Rows from block 6 of the audio encoder, named by matrix and row number. Each number is 200 + 20 x the weight over its row's rms, rounded and kept within 0 to 999. All counts start at 0. After the name is the row's rms in percent of the matrix's.
# convs2: project pointwise conv (encoder.blocks.6.convs.2.weight, 64x192x1x1), inputs 0-47
convs2.0,097,201,231,210,175,188,186,161,187,231,183,228,174,210,213,204,205,210,212,153,212,188,184,202,243,211,210,223,196,205,200,197,239,213,216,187,141,219,219,179,238,188,206,197,196,175,206,242,202
convs2.1,091,222,184,205,165,179,207,218,195,189,152,217,220,216,183,131,220,194,179,262,201,202,179,215,217,229,185,204,224,159,208,225,159,198,212,196,190,175,204,202,242,204,204,216,183,204,192,195,232
convs2.2,101,208,191,174,188,168,200,160,222,208,205,204,179,182,225,197,245,198,219,210,217,200,200,169,182,205,219,200,188,173,195,215,210,243,181,210,198,164,234,228,172,177,211,180,149,207,195,227,199
convs2.3,102,199,241,212,208,188,205,251,197,195,210,214,170,240,200,179,212,190,225,215,182,213,191,226,191,189,203,180,200,214,217,154,174,229,200,179,196,195,194,229,177,172,205,223,211,210,175,224,203
convs2.4,100,195,184,188,157,189,201,206,195,211,211,214,224,208,192,203,181,201,254,238,221,200,181,197,174,187,219,217,218,224,171,172,178,187,191,218,196,211,180,177,192,231,173,203,210,198,220,195,210
convs2.5,098,223,163,180,200,193,207,218,209,192,225,170,207,207,158,222,221,223,219,218,235,230,221,194,173,187,176,193,215,190,180,231,219,157,201,177,192,174,205,192,216,212,185,185,221,217,158,181,201
convs2.6,095,190,194,223,191,224,181,215,171,213,200,205,199,198,186,207,184,209,169,196,203,194,199,193,189,183,221,211,202,205,202,178,192,208,148,205,173,191,204,223,163,224,168,175,206,178,202,172,184
convs2.7,108,179,216,220,175,193,190,202,187,205,213,235,206,208,173,219,208,209,230,210,169,236,218,198,187,159,211,195,161,176,226,163,208,194,186,190,195,194,196,200,180,202,211,224,197,207,172,208,181
convs2.8,097,162,188,182,210,213,208,220,209,144,226,185,210,218,170,219,201,211,188,191,251,242,224,190,221,179,204,201,217,231,188,170,219,187,203,212,215,188,183,177,160,216,179,228,213,207,223,175,179
convs2.9,108,189,183,210,207,209,209,210,184,219,180,185,220,203,228,216,199,193,235,183,218,202,210,212,212,224,226,222,207,138,189,200,248,225,175,186,188,221,179,197,203,167,204,197,187,201,189,212,207
convs2.10,098,195,205,199,215,207,189,184,177,184,204,204,165,197,219,217,192,220,228,198,191,178,210,188,185,198,194,195,211,162,203,190,212,183,203,157,182,180,222,147,212,223,217,187,239,206,191,155,164
convs2.11,100,161,182,206,189,201,213,208,204,182,226,211,185,238,213,212,184,227,194,228,188,217,199,190,230,194,166,218,192,223,214,171,196,180,181,194,200,186,179,230,221,169,201,134,231,189,219,207,210
convs2.12,100,167,189,199,185,170,205,232,202,237,181,220,220,181,163,211,180,195,177,216,214,216,179,213,193,173,197,199,147,196,206,211,221,194,199,205,216,184,213,230,178,213,190,184,228,234,234,187,184
convs2.13,097,187,164,193,214,175,211,226,201,218,218,210,230,217,205,195,181,199,206,198,227,193,184,223,169,209,192,198,221,151,198,213,169,195,205,211,208,215,209,213,174,218,196,203,201,208,183,161,219
convs2.14,094,192,209,184,184,176,187,178,172,213,216,217,197,219,187,202,238,236,202,191,216,229,209,209,202,216,202,208,202,225,211,199,214,214,187,206,204,177,202,249,209,170,193,198,172,176,184,226,204
convs2.15,104,221,193,188,194,176,224,188,225,193,187,164,239,196,188,188,224,186,186,185,199,224,219,220,188,208,210,202,201,216,174,246,211,173,192,217,233,233,206,209,217,178,220,203,196,205,184,175,211
convs2.16,101,218,190,215,232,210,172,218,184,187,184,240,185,177,236,186,169,204,199,182,200,194,217,191,203,247,189,180,172,237,202,200,210,200,201,192,192,200,213,217,207,172,201,183,193,208,203,233,226
convs2.17,099,211,188,192,213,219,174,226,237,175,167,193,160,221,202,197,205,163,205,169,191,166,214,210,187,222,187,218,229,218,183,219,189,203,208,182,193,205,222,191,173,181,193,192,194,201,218,198,163
convs2.18,103,183,178,199,168,218,175,215,244,182,189,203,217,189,186,208,246,192,187,241,231,194,171,197,195,202,217,233,218,194,185,246,171,188,188,209,200,214,201,184,205,194,198,230,202,198,210,122,249
convs2.19,103,216,186,198,191,213,179,225,203,196,185,221,207,174,170,200,217,187,206,203,226,191,157,196,195,195,170,231,222,186,176,210,205,216,215,205,187,198,182,195,225,237,200,254,204,220,181,193,189
convs2.20,106,177,199,196,171,205,234,178,186,191,173,201,184,209,196,182,200,221,189,190,197,195,201,239,218,229,202,182,214,252,205,173,226,197,214,210,184,186,239,213,220,171,237,189,194,163,202,180,224
convs2.21,101,209,181,213,234,192,192,196,237,183,226,186,186,185,206,207,204,187,202,172,211,192,190,192,187,202,207,187,187,155,216,235,206,206,214,224,212,169,192,198,183,197,168,231,192,224,187,208,219
convs2.22,099,248,202,205,232,187,204,212,174,196,212,230,175,203,198,192,186,200,217,209,201,216,198,194,230,216,180,175,190,219,198,196,183,167,221,210,210,185,198,165,193,211,198,191,180,213,190,209,218
convs2.23,098,209,203,186,244,183,187,219,199,218,214,226,167,182,223,202,183,223,175,201,194,181,202,193,205,229,168,203,173,211,216,221,166,198,207,182,194,224,205,225,219,171,176,170,214,241,228,229,167
convs2.24,098,224,192,201,166,206,168,221,212,207,167,164,192,192,200,228,200,189,207,231,239,207,206,209,204,177,203,184,210,158,207,186,202,166,199,225,218,190,198,185,235,202,214,162,220,192,172,197,188
convs2.25,101,244,218,214,193,177,191,191,156,170,172,226,184,194,194,186,185,231,174,182,200,188,164,178,233,198,209,200,177,186,204,199,210,193,220,210,180,181,210,196,185,184,170,175,196,214,224,203,189
convs2.26,098,200,174,198,198,203,175,218,206,193,178,223,203,222,208,196,189,197,194,219,170,196,191,171,199,211,205,223,182,172,193,231,184,235,207,186,175,180,219,233,171,193,179,192,180,188,196,205,189
convs2.27,092,165,207,219,188,174,189,203,193,234,194,203,174,192,213,216,161,207,175,224,204,180,172,167,220,187,203,206,180,208,186,191,188,200,193,220,187,213,207,210,199,202,190,173,217,226,214,224,178
convs2.28,093,178,170,229,223,197,217,201,202,195,171,214,171,178,213,225,183,234,170,230,233,210,191,179,165,203,228,189,216,210,222,220,235,193,206,194,214,186,194,217,169,180,192,155,197,240,214,195,212
convs2.29,104,187,184,204,194,191,177,166,207,259,172,220,201,203,225,215,174,196,228,192,204,182,182,195,218,215,237,212,170,189,205,200,226,220,186,200,194,227,191,164,202,221,211,201,181,200,213,207,212
convs2.30,099,184,184,204,204,204,213,222,199,195,186,221,220,168,180,191,209,178,204,217,199,187,164,199,211,178,230,179,177,197,183,171,213,199,193,171,205,196,209,191,170,202,200,205,178,189,237,184,208
convs2.31,100,212,164,242,166,211,182,249,239,220,188,182,191,228,222,198,208,190,185,240,203,260,171,239,201,213,219,186,195,171,170,222,171,200,198,185,207,195,204,191,193,208,208,211,196,206,199,191,187
convs2.32,101,221,219,182,199,197,208,272,182,207,167,200,205,211,180,184,182,206,169,195,239,201,142,227,205,218,204,196,173,193,213,199,198,174,219,196,189,169,211,191,202,211,192,208,202,216,217,209,226
convs2.33,101,192,195,179,189,232,199,238,231,167,198,211,198,205,195,176,217,191,184,200,208,195,160,207,171,208,175,209,186,210,212,236,179,207,205,213,244,183,206,182,218,205,192,163,221,240,215,195,210
convs2.34,099,217,227,192,200,197,212,208,194,191,203,192,176,218,211,206,144,194,201,204,220,196,244,214,194,192,219,199,194,218,213,203,183,175,200,196,189,222,212,201,233,199,164,186,172,218,211,198,214
convs2.35,106,194,186,204,206,191,219,206,209,159,185,217,237,222,207,175,200,190,189,245,194,198,189,199,211,213,180,221,204,221,231,193,170,217,226,231,190,188,192,197,227,188,186,203,210,225,166,215,187
convs2.36,100,221,217,195,167,164,181,171,242,189,200,220,176,218,206,206,207,194,183,192,210,187,211,207,166,234,227,192,214,229,182,226,215,187,195,215,195,214,199,233,191,175,209,174,224,204,194,239,211
convs2.37,099,201,192,199,187,198,194,221,227,176,181,198,181,238,233,226,217,206,218,230,201,186,183,197,231,214,233,202,183,178,202,189,140,235,196,197,205,195,206,225,194,189,180,182,189,196,207,187,213
convs2.38,114,183,215,201,187,189,223,175,167,239,180,209,208,210,217,208,203,204,208,209,222,202,178,210,187,177,155,202,212,173,193,188,197,175,222,170,180,196,194,161,198,181,213,182,192,176,229,183,204
convs2.39,097,213,223,217,168,189,216,226,217,180,205,210,181,234,219,238,189,172,207,249,249,161,204,193,224,218,220,176,206,178,192,196,141,207,226,207,205,210,191,202,193,188,198,192,219,197,205,210,209
convs2.40,093,161,191,174,208,176,191,202,212,145,215,246,194,190,196,201,214,211,189,186,186,200,222,175,189,185,179,184,233,218,207,195,215,157,185,204,211,172,197,200,227,184,231,216,204,207,187,183,215
convs2.41,097,207,214,203,227,203,199,186,191,227,195,184,199,158,195,190,202,184,219,197,224,213,216,218,158,171,216,196,203,172,185,196,202,182,208,183,212,206,194,185,205,190,178,223,210,161,183,189,182
convs2.42,099,194,172,224,237,210,196,221,204,188,193,196,201,194,177,187,200,197,157,209,205,207,190,157,214,186,163,195,213,214,202,198,184,209,187,207,192,196,210,196,187,222,194,235,174,223,178,171,200
convs2.43,100,242,184,191,189,198,212,225,225,209,194,192,221,206,223,203,191,197,195,220,205,176,180,203,157,222,180,220,232,191,211,202,227,205,202,160,224,239,210,240,223,186,162,230,201,226,199,199,217
convs2.44,103,185,157,183,230,197,211,203,180,169,200,177,194,173,178,211,185,219,179,205,167,208,193,196,203,195,190,216,201,182,196,192,215,189,205,205,163,179,190,212,176,179,189,181,206,223,167,205,191
convs2.45,098,170,167,194,202,187,200,174,195,247,221,212,209,214,235,218,190,222,193,182,200,205,196,218,237,196,177,205,193,210,197,183,205,177,174,168,224,192,206,159,176,204,229,163,205,191,206,187,196
convs2.46,099,210,209,202,219,195,206,218,214,252,217,166,188,222,202,201,171,173,204,226,218,203,237,219,227,188,228,202,211,161,180,204,175,194,175,206,221,183,199,201,188,207,226,215,189,188,177,206,199
convs2.47,093,205,182,221,189,169,175,143,164,229,203,207,202,184,215,196,188,196,227,132,245,154,172,172,202,181,211,198,215,204,165,187,236,204,187,195,226,212,191,175,198,201,176,192,179,191,229,211,191
convs2.48,096,165,191,210,231,234,214,216,196,237,228,184,188,178,216,190,174,205,199,196,189,216,179,172,171,189,195,170,202,193,187,165,219,198,188,190,202,177,177,176,189,180,186,167,221,177,188,202,173
convs2.49,105,177,203,204,210,148,187,192,192,246,211,209,217,206,177,189,162,213,199,250,185,215,204,188,205,194,190,211,221,183,195,182,200,166,198,205,258,194,214,233,164,198,179,168,175,227,214,221,179
convs2.50,108,226,206,195,213,177,216,199,211,237,240,202,204,198,182,186,162,168,214,157,190,185,202,198,188,210,211,195,226,227,184,215,167,222,184,227,211,208,200,203,221,213,217,187,201,195,207,224,209
convs2.51,102,231,249,175,223,202,185,207,198,163,195,226,186,192,179,191,179,164,216,195,192,200,219,191,228,221,193,208,192,132,204,227,210,201,228,181,196,230,183,212,230,203,186,205,216,203,220,198,199
convs2.52,101,213,221,182,240,169,255,179,204,167,231,193,207,189,204,197,243,196,187,169,220,200,203,154,166,204,228,180,219,201,201,230,192,222,195,167,198,199,179,191,224,215,213,194,200,220,193,176,193
convs2.53,092,215,183,146,217,179,189,227,153,230,244,204,217,207,199,213,199,185,213,200,195,191,189,208,183,247,201,162,186,161,214,205,179,200,187,210,224,219,228,185,212,215,185,205,235,207,219,183,189
convs2.54,101,185,206,213,217,151,204,199,197,234,166,189,203,202,204,224,193,218,206,215,214,195,187,187,245,195,192,225,192,217,188,185,219,215,189,160,188,178,207,174,199,174,153,201,181,206,187,206,200
convs2.55,097,187,195,195,185,205,191,193,211,187,184,187,206,181,190,181,186,250,212,151,185,176,186,193,203,229,204,178,196,199,194,205,169,233,213,202,208,225,220,187,206,208,192,207,169,210,248,208,196
convs2.56,106,246,208,201,223,225,217,233,179,184,195,208,188,221,224,205,178,207,211,219,160,155,225,201,196,211,205,204,200,211,191,194,164,161,203,166,161,252,178,195,205,220,210,209,216,174,199,178,190
convs2.57,103,208,229,205,170,194,212,163,182,199,183,205,170,206,174,225,242,208,187,185,203,197,215,162,202,204,203,215,191,222,186,224,224,175,207,220,173,228,207,219,172,197,175,203,184,173,179,198,173
convs2.58,098,228,184,189,246,193,192,206,152,207,219,194,207,173,177,204,229,211,217,210,218,198,180,191,230,222,194,224,183,195,217,189,245,207,179,183,182,209,218,187,185,198,200,248,173,217,198,237,207
convs2.59,101,193,180,187,229,229,177,271,184,171,182,205,197,240,225,188,175,206,214,193,204,159,213,231,200,175,226,205,169,210,169,150,164,203,214,192,209,208,163,220,189,212,162,227,237,226,189,209,202
convs2.60,095,197,218,235,188,155,174,180,190,234,198,204,213,172,189,225,212,205,154,201,220,208,179,167,184,216,217,213,181,196,208,188,221,208,196,205,192,168,202,219,148,188,191,165,151,176,209,207,193
convs2.61,099,178,191,187,207,224,166,212,185,205,204,211,222,205,196,238,207,197,178,216,205,219,226,219,213,196,218,196,194,217,202,197,225,197,177,168,173,229,190,206,210,155,194,213,240,186,211,199,204
convs2.62,097,161,198,188,189,215,189,216,239,235,206,186,215,184,191,225,224,226,178,229,200,230,228,216,158,196,189,182,185,184,211,225,214,227,174,198,222,210,209,216,201,224,200,180,195,227,201,215,199
convs2.63,104,250,191,190,177,183,177,191,202,182,171,188,184,236,231,175,227,178,207,239,243,194,180,179,208,209,193,216,218,171,217,208,169,214,215,190,197,189,205,170,200,209,242,186,194,205,193,192,220